Weights of a small class-conditioned spectrogram diffusion model.
Training: adamw at rate 0.0016, 32100 steps, batches of 128.
Rows from block 4 of a small class-conditioned spectrogram diffusion model, named by matrix and row number. Rows with one number belong to one channel. Each number is 128 + 32 x the weight over its row's rms, rounded and kept within 0 to 255. All counts start at 0. Numbers have three digits each.
Before each channel's rows are labels from the 100 clips, of 14976 (inputs lightly noised), where the channel reaches its highest value: "top examples" is what is common among them; "peak in band" is the frequency band that holds the peak. Only what is clearly more common there than usual is listed. The data: struck, bounced, scraped and rolled objects made by modal synthesis.
# convs0: first 3x3 conv (model.mid.0.convs.0.weight, 192x192x3x3, each kernel summed), inputs 64-127
# convs1: second 3x3 conv (model.mid.0.convs.1.weight, 192x192x3x3, transposed, each kernel summed), outputs 64-127

top examples: clamped rod; hard striker
peak in band: 1000 to 2000 Hz
convs0.129:142130147147131076133138080167102137143149085128167181196185141171115170130062177180142166140099129148142167116075073161142112163165128126071159076145151096176102132152097145180129176188141121
convs1.129:128129143135167151134119116120076083062166100096158143141146115082131114166137113132081144161137128173099129174111175159112122049118124151147127125126079123129104152159104079129122148120166131

top examples: clamped rod; scraping
peak in band: 1000 to 2000 Hz
convs0.186:140173172164150131136161113126128194132134101180158111096135095106095075130116136129140153184122200225138183124138143150122139104166138131111155066129111172167088093105085172141105206130142097
convs1.186:131122105114181105192132149127184171120145171133116146099140093136161131134096122080139126137150054111107129141117104124110061126102138128136129115149145149096150100142119112109153081099082089

top examples: large; ring; bar
peak in band: 250 to 500 Hz
convs0.165:134199137136162157158117067154150126151140147144113176153159174127151097170128170173125101160139096081129089149156131125194181087118151156123113098130127118187116156150194156155143188152185140
convs1.165:104130146160085101093129099067124149125162128094103109178059134139143206121076135142149132113087113106136151126091109124091164101141113154147162158157148135120080153111146151066109176163085115

top examples: repeated hits
peak in band: 1000 to 2000 Hz
convs0.70:107094128080098134105139149149121096121174142136109138111128149089129135134195154133114125152148174116138151213148161134159146131162147061180141172188135086187234163164108120173155139180106224
convs1.70:118211118139153133140068129069145149154143102141125129156175153173155145110086118128123113107133091149094128116156122075110123099126168088099096111118134065094165116108136136108130122129130185

top examples: reverberation; text has "room"; text has "reverberant"; one hit
peak in band: 250 to 500 Hz
convs0.175:161108113126111085086144082146130143074087100124136064100102096111047052086118106110089100217124137137124145094133112119094120127126142103126110081097098107115096107113099108037071083072098097
convs1.175:081130142124071128170143134135155141138145112157127084134082066111158140148108136134122159055136150154086068108108127130119139154133100171099129138146150077148094147133138123164137116145151119

top examples: round plate; large
peak in band: 1000 to 2000 Hz
convs0.130:110152161118106161137136122068168128143175071136111087088134132122138094127109071127134097158132108100084100143111095101124149103149104114157125083130155146132124171087105109097081109097142087
convs1.130:152144080141125138208144130122145136142142193098133114142136148119125109195157112151139136115119062131103085089098140096159127167056097061123102189138108155147107127121102103160087078153193118

top examples: large; material: steel; round plate
peak in band: 250 to 500 Hz
convs0.161:133147137151200220098129191166133101179161094144092145150130091126153176113174098157117181134157131095131107134138145143115107127162109137130191182038122150152120142134137114145118172159143099
convs1.161:063170110103128125182180103135088170132119129120166171112175146106175096173141143074110089184176170116131139124152125094115107154061141168111129141114071116094105116078134077105133128135159102

top examples: size: small; steel-like damping; membrane
peak in band: 250 to 500 Hz
convs0.144:114126120093093111144166163129119101103170127134151159153167114166135168133142132164123145166129171135175116138173092138171156135092202190130092125153113141126222112154074100140076120143136217
convs1.144:035098155087083143122147134125140066152117137159163127096196182186169130108149142142121106183151134156166140140133081138151124181104058179092122134140110184137031157120136151099118133114152068

top examples: clamped rod; steel-like damping
peak in band: 2000 to 4000 Hz
convs0.62:182123154124138172080096176171099098129036147141123086145049082155144134103146160148165154132206132128144104071154151139135146164163091136113145190102114121114096148155105147134193075109132063
convs1.62:142103132162163110128125111032120160125167075115126110178182153145128136129108104142104118105121119151112130158095132122125092153058146173116137121120068152125100143098129063125067140130159134

top examples: small; clamped rod
peak in band: 1000 to 2000 Hz
convs0.87:125109174124105159121173145124135150133140076179159152139111080139141142126127175170189152121220224120150153100088131157152114165133075162121174146147187140056145144136070175160170066163157102
convs1.87:152135111128157135139135125245076129138075142107134161114112123138164089175173202190104061133120234172154208120100064112111060077139122133119094135110115130118132137179115124065140153141157113

top examples: square plate; rubber-like damping
peak in band: 250 to 500 Hz
convs0.124:116188172155155143178100180109180136169211087181127175183164113127144170158122164150130138152121112109162194130143107123159118110133163129149134169127168130136142105144108139109106186158172133
convs1.124:134100094146112120114112128210108143119122197135139176101108100077098114152105145110132146145173164146108065119130149115076127133175154112082119085071124137027149172083148084099130082098089100

top examples: membrane; steel-like damping
peak in band: 1000 to 2000 Hz
convs0.84:066071120103131127079120131145177118107094186134094091131070138112146089128099151114118094110181164160136126096106162151153167173149108137145160161105149082107098150193160107126132072125136078
convs1.84:111170130123096105125130099092114121144139100138097134098162136116109135123105110151141167119093143151063065122132106087134089082102102110131118086083155159129130125122107150120124122141101137

top examples: small; ring; white noise
peak in band: 250 to 500 Hz
convs0.155:141120114135127142131123146129132187125142107052110102101130102152093087154151063098070129152033059178124172149173123129068066160119140132129160122131080124112118131195121099108176176117109120
convs1.155:126141123152219148088129145177090136116191081118142113144146119170112176153119122162108121141091100098184169150135025174062125191140139139064142146176114123153148103164106097160105114186165093

top examples: small; repeated hits
peak in band: 2000 to 4000 Hz
convs0.13:181210137148171088093100136089110162066100110130173103130165074145035134106126103088154145134148116142140190102093115155105125088130161090177131138076162089097115125132118117127112066135179131
convs1.13:058000127068010135090149115116140093139119122084117101114050105096143107110143111054114139130133138123111058117140130124142125147132085178116107121140163136085094082143129113117126127103099099

top examples: small; hard striker; shape: closed tube
peak in band: 4000 to 8000 Hz
convs0.123:187107124106113101084119114100140093122073105115108088102096093101078083120131123021117075133129124131100152150124151099131154125097076092106092118115138161178094139129118120111121140087151096
convs1.123:130119156188075139121130124144111059108075141080121169157091109136143145145152154171127156151083099093134110143173127142144108140158177141178126066115090128021112105085146077109122080137126143

top examples: thin (high-pass); white noise; shape: round plate
peak in band: 1000 to 2000 Hz
convs0.73:112158131130195152181178179115137148177138151180153106128162162140149123177071137184139129157170172180169140113086103143191155146135142154083197178104120125159109146167119132205128177176154112
convs1.73:071154152112100104146162105161101139133113183134130114148140157142161134108188145125109141149137101138147099147135128132136097083126147093182109056151141143125162188158134123121116142120166152

top examples: one hit; string
peak in band: 250 to 500 Hz
convs0.26:098130161146151173161137132163132169135171153182139150171147200147147153154154155158150135173133176146143126136142136122160148145146165127114171148180152146174161132153137121193173169178149155
convs1.26:118049104107073103104162121115136135134150149126106089130054085105133144110150132139135160092120120135125101137111121130119170162100136207126120154155116119118114166112167147122140151084128057

top examples: white noise; scraping; thin (high-pass)
peak in band: 2000 to 4000 Hz
convs0.128:143166165157184122140188146128099148093104135101153117147135111158081099127148107102142108147200074162145163095130092161165126143162131155148179091122070126156172097159107155119127141061136113
convs1.128:083135090138185158128171162118162124152134115178143149171173053174161121089131118148131141150134154082156166154128113144103123150137135101111153103145096131233149087171140117189151127195146086

top examples: clamped rod
peak in band: 1000 to 2000 Hz
convs0.80:102120147146123215170181138130137074154177163156145147158157136132179145169101103196121180199226139069174122118108155123190159096149114160140154161107164141126130143135122133186136143158149167
convs1.80:159143146131171157117131149135163165136127099107131114121144129111139146195136099079141087194190173074075135098067058081154040114132164114114095120163146130108124059158154100116117114130136119

top examples: membrane
peak in band: 250 to 500 Hz
convs0.153:112147155142125186193141084150160133122158212105163138156134127147119112097143129181116204154173157149098186108142190117130201167163086170174154145096140167096112100116106149159109105145122148
convs1.153:133182168164149164144145143126102155104093181131114095129140118124091112132064141124154105157117174085067071118108125135105139130117111161125152108124090127147101126102091175132138129135156102

top examples: one hit; mains hum
peak in band: 2000 to 4000 Hz
convs0.187:116133134114173104152097085132096162077097098102160124133120200160143130173145121128156052139121076113092119128077105141139094079181054102130154122118117115157112091155130134148139114167128047
convs1.187:043048104104065136115152137138153117147157159140114121130073148101127138161149143129106160146125149130138128138167147099148135143162140148130119160187132116121128166138099127118144163142116086

top examples: membrane; small
peak in band: 2000 to 4000 Hz
convs0.119:126120137118117104094138192215081188138147128165150115163103116148161172146100144188179150097182218155175158104124129161207157164178137106120129170174127139149142137143145144172149116175107136
convs1.119:156144168120160109096109117108084077085052061102105140113131129121092124145105139128139122129163164142066125133080118105104112154100082143109126085028100149133129147161150114136116121118106129

top examples: white noise; one hit
peak in band: 2000 to 4000 Hz
convs0.131:143122151168166144140142078140146163147152144148160149159157140136130178136131130117151150113131131148154126148109098165145143140184163145179179147131154122155202139161127114194180187123189149
convs1.131:104171162110145100134098160106145090171116187154109106089170176145155137092179151137087129173149176105157157105106144179164138148147109101108118179134104130111171114153140131137115159139191138

top examples: medium; ring; one hit
peak in band: 1000 to 2000 Hz
convs0.68:107178099086134108118113111121183091140159050158129126146120145093121136155121155124122095154143135056132069123162062074094091012105126121116058072105093127115150156128148149128094173134158126
convs1.68:128168187132142153136169088144177155100127137139163130161125122128100119184053141096107160137099180074058147183102120085168127135119160176130172189156139143167101186125203067130078119132146089

top examples: mains hum; rubber-like damping
peak in band: 1000 to 2000 Hz
convs0.41:100171149077121119179129180160129124112141136177170092173122167126163111126138168123148115165160187091140151113109141157095111155158141124102156199123127139130105174118109121183074165128180109
convs1.41:155125144122165111120100137168157149131145097184124023125106074165116121161144114127119118143134177129102142152105135124112155114150125090122080113131118095096161137181122106151099097107130140

top examples: one hit; membrane
peak in band: 1000 to 2000 Hz
convs0.110:119118129125103144086017110144111137120100099078147166139089126126128133092122103109168189001143166102143110154152159159094113161133130195125091116139098108091148180158130133139137097121124203
convs1.110:153089121159141130140082134081151099142061118148134133182033144189124130126171114066103073102163134163112117151139129151197109148129146162154097139160072112177081174129132148108095086085118096

top examples: repeated hits
peak in band: 1000 to 2000 Hz
convs0.31:025114135169096127180103177082103173148070175112115183135131112064129086175132140100175131066172143169101132201157151106184168170120143117119097146085122058140196141173140132121126125123116215
convs1.31:187105106082134118102108111115095160109141109104137045078115187131107154128120122129131124133106085120126114066118114097098123105126097117138114092136181062056111126105129130082153088093105107

top examples: mains hum; scraping; clipping
peak in band: 1000 to 2000 Hz
convs0.93:178101118078147100109153087140134157085104118116177116160129147170121168152077115121114121150126149112120135132131127217162131114143096114119104111117098196121117106157025137149117109161071086
convs1.93:043084110118092135136116141122102145147115116174075069098090135123116129148156129172152180119148169145083055124178113088127127116144204119109110131129146052184128166147136135165171108139080092

top examples: white noise; rubber-like damping
peak in band: 2000 to 4000 Hz
convs0.158:133149129161170117188115134152135187151147133132150152160180156143156193157089134150150177112151123147158157166142090113128111114144169164151162114195131123164163132130100170190119139151161198
convs1.158:091129135195170108118151135115126131112105091144147143123047182138095160102073055171157156129152131129095081133130128121128127124063170102123127116178101153144145152150138107176135097153188127

top examples: size: small; rubber-like damping; scraping
peak in band: 2000 to 4000 Hz
convs0.78:112125124142087138059132143124141115057133117114113179150115096134085192073140143138075106144123175147149120103122128100154136151058162157140125161150119115111119107166178122134130114126134116
convs1.78:104170167062118110140110166152128136124147125121140104097060076149139061175130081115139125150147175125098156133134125125182131146116177084085130181099177071169132139082094095150145116150163094

top examples: reverberation; text has "reverberant"; text has "room"; square plate
peak in band: 1000 to 2000 Hz
convs0.168:110175098169120161101160146113105097111103131169125147194176021131067157109148113150078158152181190128143173087138169151131163142150138138147136177099142144071076088172102154141144158138184059
convs1.168:107142097108113108084123114185168106154135142116081181186101133142145100138127137087090089166117172128198119095155126145053127128146169125156167111168097187101192142132101118095062112174154149

top examples: mains hum
peak in band: 250 to 500 Hz
convs0.95:136186110142132114153080130105096115125137129132103143146083098146107163142138055148131152084120106119115135072112134133177118107148115172162152150109183085105082107141202165164136117121140113
convs1.95:156101137140082147087141155113179108118142158144137120147091118188107060122140134091127118116144160152182198185082138123099099150136098144056154154177092133156070098097164106089093156112157121

top examples: thin (high-pass); string
peak in band: 250 to 500 Hz
convs0.21:146151128100150149166129155142144166092183141188100167105145139144111105126111151169168131118147178167203160080127124145164127115155147168113170161123162143202114143138065148144147157189153124
convs1.21:133095112146085168143142115092098112135128107105133177135170103132135089102128084091123108136118127096149094150151141113083135092055142108054073086151109103090161078094117128131117131098125112

top examples: large; material: rubber; square plate
peak in band: 1000 to 2000 Hz
convs0.92:108076119116106102169171119089149102159212094157143148113153103131144115116169134118123094164114057096178093101071090078125098131153169115118146081141108129131148097079082101060154182183157133
convs1.92:156163150144059090129157127117100195111063044097155122145144145090086084154110102150111158112115151154061117117101165121100089084074030169146175135062156166157106121174096114128106117120072121

top examples: medium; clamped rod
peak in band: 250 to 500 Hz
convs0.106:133131094131077071105133109161080071101140088101122133134118145121113124120097137175160125127166129088141067127156133089172185009122099115181082155107111130127107102071154164109118157146132129
convs1.106:137140138166123119150130132118074151097203147116149135120126139122125143120099137168158120110138137131133232136140152142176080054174164153112120164102103137114099166153132121114111172157139135

top examples: reverberation; text has "room"; text has "reverberant"; one hit
peak in band: 4000 to 8000 Hz
convs0.38:065102158138143140136155160147159120011103091131141119142088067066096133078098154101143140107125148155122143031103128129138137159127108134113140149146142157091147098137091156153142142083120121
convs1.38:156149093154097111152128102126130074188129061112084134098172083080128084156139133238158137119112151113069079082135110123135162121074100127069075122105139099148149102134153118141080100169136183

top examples: white noise; steel-like damping
peak in band: 4000 to 8000 Hz
convs0.112:111091124173152163165138071149157112167148151174131139155150099118179132140170137163129155153130166103181124106115112136145142103178132098102121056179094154172143090123109176191116175171150137
convs1.112:143181150111113094054102133132088167123095126073130148152115100124128155141054097089095124118145080136118082131093111069102103100085118162182111113107117096070099156129098090097121148105084131

top examples: one hit; glass-like damping
peak in band: 4000 to 8000 Hz
convs0.114:112177122151112113123099098153076158119146133118102145111133178164155117118123136156184107049154131148125084105068175173111120125155114116125140146146122138162108158120100160179185142166134126
convs1.114:072031144131115108119098157104145123180100146155124117184091123175213155141202160126128193145151128141110110124115136162160141141177155166074110135086147137163004175136128190137090158090140039

top examples: thin (high-pass); white noise
peak in band: 250 to 500 Hz
convs0.63:202125134115121134063113145118116112138142130113101111067071127147098173111148117155114109127085135137103137138173144129124160087104099104179088125141065090082110150000143141113084072081154123
convs1.63:139128111184109128148134167140114043062108107105123091137146079169063129149130158100113117141143137113125110149077137116132135142131149109044086139111146180136157081110117080060067072088133122

top examples: square plate
peak in band: 250 to 500 Hz
convs0.132:120098120106061080116133120164074095104149101107166136164106116128104103089115176149110101154092106064103125114145121029153128145120176113109067129180083133168136082098114154139136146100094122
convs1.132:115113090121201080134102115103138186141079119169112102108139155149138118145115146179129143128122145111135194091170153144196186195115132203105129107112135130200162128130142153155121104151124120

top examples: glass-like damping; clipping; text has "clipped"
peak in band: 2000 to 4000 Hz
convs0.2:090207115174130100130091048107130127143132127122133151172177113142148116092127147149169232100169120118118155148140147155117138146153140148047135123105141139187150154088087117202101131141139172
convs1.2:121079180093131112084089165077122100101086117114097110151074219142128190109099163092077070135137125140162155135111132137147105102115135119154108127095100106123155142171138097016102138088144123

top examples: clipping; text has "clipped"; large; round plate
peak in band: 2000 to 4000 Hz
convs0.27:103115108138116111094172098086121115133152108110098111164138060054092094066089106134098186136119120124135150163097113085101119128132136124022111107085133144137144134075118098081077182134092133
convs1.27:114109154126161191109166151140120116129103192135128173126082137086140212147124144073174111125196152164110103120111145155150096129163141066156154174133121091117069132114132174161154115096079080

top examples: repeated hits
peak in band: 4000 to 8000 Hz
convs0.99:166071129123151148188135120160085215160195119176151142068140148145154140180059138137183155147144084157118145150143123095118195154099161124132112127166170062146119113171111141120154164132091088
convs1.99:084156104149052185056156142114159135110123114091067095143070108086084171102110137077062123156130130145129046077107131129102125097215122098145108091147081139074130127151109152141122104181049093

top examples: pink noise; action: one hit; white noise
peak in band: 4000 to 8000 Hz
convs0.34:132206151162159148172153144165143175170203155148139152137171160129139162138114153165168138109146093145114163149164165079141130121144188159137149197180143097166129088127175178112098178193152124
convs1.34:151146085097148125131087159172135144154091117174160166164120111155154114167153138154129151130164171129182169113105096171079137162155095113071145094107127160134123117122127113129153153109150140

top examples: large; clamped rod
peak in band: 250 to 500 Hz
convs0.167:058123151126068148098125206136139119154139158147144109148065102102098109098162146150109116109145190196126149059167182167159235186117130123155110156183115156101115128148120135131149070117134127
convs1.167:144129163166087096130097068081121152087122130094124160173140117138103090140096109106126141120141103119091119165104115065150075093121144140136173099080150154122120143104103113128129163132123131

top examples: large; round plate
peak in band: 1000 to 2000 Hz
convs0.29:171187142160150155169192100104143126128210060141113178164162131094134112097112138118148120161078097130127109141065136134118123144145154139138159109150148190191145095081145120078132189153177114
convs1.29:137146214155142165066168083147073167131095126128194170172122181189083156149118090150083084096150180149172153142110138123123092100113134087174159166124094121115109122160079205177127129059099163

top examples: mains hum; size: large; string
peak in band: 1000 to 2000 Hz
convs0.138:119169121137139134146056089099064135131079095205107158127097135193148115138104117152150111086113090133104136110078151129131116100108102173091159115106180172080133146123112182193114137101216107
convs1.138:139148107118236134124106141147107147081108116127152147113114109172109120116117102202203139113128127116125169149122092197155148186143153117103165141120169119132181119148170110163107087146194147

top examples: white noise
peak in band: 4000 to 8000 Hz
convs0.83:139101113146120095070124107116130122119099104082059156103122044104132107082165123084104153066134104113136116072093164105123141114128121118144080113089164155085127135108125124063160116105077105
convs1.83:077137107064086136100106118153162190141089182083163166145141101108156117146110141123126153187126149102120152105141129143172137152128103097141167145158113124088081078156157173131143138190125090

top examples: round plate; small
peak in band: 250 to 500 Hz
convs0.177:079150160147138190165179079145096144139153109150172142168188172126165161167091170164147171137117122139159147124131114147131184111121172190128176133128142130169119145149117148153149202123170134
convs1.177:135131113156106118178106060100135107099132106116160121105168160077127100112130053071116132118147099167086107149114087093153063101072136167152142118054117160123127150153101087110127141133135141

top examples: reverberation; text has "room"; text has "reverberant"; membrane
peak in band: 2000 to 4000 Hz
convs0.65:141158159129166158154132147146150182099159163182125140123145177146141141199125159119167110162141095179111093213110166113114134142161136067180140136166133152161160137118146163139157175171108093
convs1.65:117113119169191099149127102158130128063141124122196150182202117168115126184135124175087043131137131095140127159126127122130113116112181105142141149122102147137135153141101105199090115164147169

top examples: medium; square plate
peak in band: 2000 to 4000 Hz
convs0.98:112126024089153099116156136080121087063178100084112125127108130131111143138054112096134091176097158122118125148137103130120061134042147129124146073100164118132120124133114079113091114100068097
convs1.98:138136154147063208186122149133055116113109177156146166088147174118111138091156118150165157137102118137137118058115140138077088191135160120111087090096115143163164094166172147166140072195135140

top examples: round plate; medium
peak in band: 250 to 500 Hz
convs0.109:094148112104136047121107130162048136110117092070144097140146136120065168141134096129124112122085112111126094146147134123083071136059200152118082126143140143109142107163116120140107137094154095
convs1.109:158126139089125104169143073139145137065116122126141116075123122122143110135103113128154117171132150111139137143132100060101113101129111167135174120041084127108090123143098120098116147148104144

top examples: repeated hits
peak in band: 2000 to 4000 Hz
convs0.111:183165159117155145149079134111137104141139157145083158195130121150133145121127154175155152145197157153123159150155138121109112145204146151142147189131140156144134184121033157154160175164165113
convs1.111:135146123180153113132208120111081112148155110088216074151127150128136144111104119159060111155115125078145037062106064130138122051051092141093109102109087175125114101094158086120100112106076091

top examples: one hit; wood-like damping
peak in band: 2000 to 4000 Hz
convs0.49:052147147140188155125148185136150135132128116189117100144169175079161139177087165138160140200135156162149148084191120153152150153166182145175175157141145134179133155175164111163134142171123123
convs1.49:168021088065110171077083139097152107129145174151167063135057131111137134151141145137113159120146146122169123078130149161150157148154082132115138174119093089185141140122162121096109127105107145

top examples: small; square plate
peak in band: 1000 to 2000 Hz
convs0.88:118132140129154177141160154172207131176086122163155122162135138156150149164174126111158137134105216146116128117140136148095074072155119108087182137139140154122101120120120122151174124140143115
convs1.88:130144139181150131107133151110075135117144134125124138143145136138086116147131194128147137114124125146109186132105138119096064071098124122137168174123122140146093164113126121115119128128159108

top examples: small; steel-like damping; clipping; text has "clipped"
peak in band: 250 to 500 Hz
convs0.48:176101089138108107131142088141095131084083099146152136123109135150114102138105124144107106129163108102100081152192156170071113119101112118147102200129081171137151136138092140138118106116079158
convs1.48:127148076134085180154133135095195172143128154135076070164076070140082131129156112101093156066174099091143156179180073149129119117143182139146156127152069096167108134205135149082082161101140113

top examples: medium; clamped rod
peak in band: 250 to 500 Hz
convs0.44:088146129103104089111156130135122120124112081137102168152135135117177116117134090139113137129161128091119079137140143101140129000134098098152119135119112138111106085092131124146100117119079118
convs1.44:129179144118178142137104119088092117088238123139111114090112135126116138111122104191149119113084124084107146154140137148078077070143138094143138171087116123122144147136145088077087149164165107

top examples: large; closed tube
peak in band: 1000 to 2000 Hz
convs0.23:108152162101156157148116076136110135165139129122115110116167136112146115142131047087077139159023043107097161152139131136047065096101107101137111136078111095163112143133113098125095208114117105
convs1.23:161155181105208122064111117090083140059101074117064140088166132097112123100127162135130116132077126112103184143088114167136097118125090157117177138095187168143143132168122124159091116151064105

top examples: medium; square plate
peak in band: 1000 to 2000 Hz
convs0.25:084108089130072076149169124105077133150185166046141128101138126141099182128068122116165132135116136081182119145078141076148165195113163121060119115156087135128119032139155080100145165156131110
convs1.25:144142121148162161149081114141053134146053130159156150122139178159129192163157068125144154146114124096096087088110163159110107139125152201144139066119115149134141100136102165126149057154089105

top examples: repeated hits; clamped rod
peak in band: 4000 to 8000 Hz
convs0.113:098187127164177146176151156132100160127167132151171177229156099138125199169112138179139199153104143115163172094170114166129137130145171204129128100140173173123090077133105103163129140175147098
convs1.113:031158131150123131161125093140133123179099079148121137106193100111127171137157158249134225152064161082076146094166095140096071093109145078144110087129152099093183109106115116176105095170106159

top examples: small; round plate; shape: ring
peak in band: 4000 to 8000 Hz
convs0.157:059083154110202078109097124114070171122102153124143145110099172103153134105109134161158132118208166102130139186122140150172139132138148134152118147178133132069099166133201180168132129149146106
convs1.157:132132111123213098106162114186160114135082080141105120156162112145138100155160082219139175091135122112121147142156109189142136159135145122121124096137127159143135133112123105194115074177125146

top examples: glass-like damping; one hit
peak in band: 2000 to 4000 Hz
convs0.33:102185164140161144087080101126133120110096112119127114133099141172134148132131111137135159067149139152135151104099138174088118096134082225102163182109176166044142159168152119175115145097179137
convs1.33:149128100153227172135127102137127110105115136179096168139122103118097119123170139110134129077161123136105148122159137208181129156153141102063140141107117150148156140121156163177143154135202111

top examples: clamped rod; large
peak in band: 250 to 500 Hz
convs0.100:102146150168152122133132120135101128105139185137167124132121164092115178128106182164130126140177139076133124146180129129162180098158231155187106228147194120125145151119202133129138115151172149
convs1.100:121146169064191142147107172029176134148169108134135080154129125136115201161119125162118147146110103089140100137114087090137057197113165139145137061196170139130103088120091060072109098135087119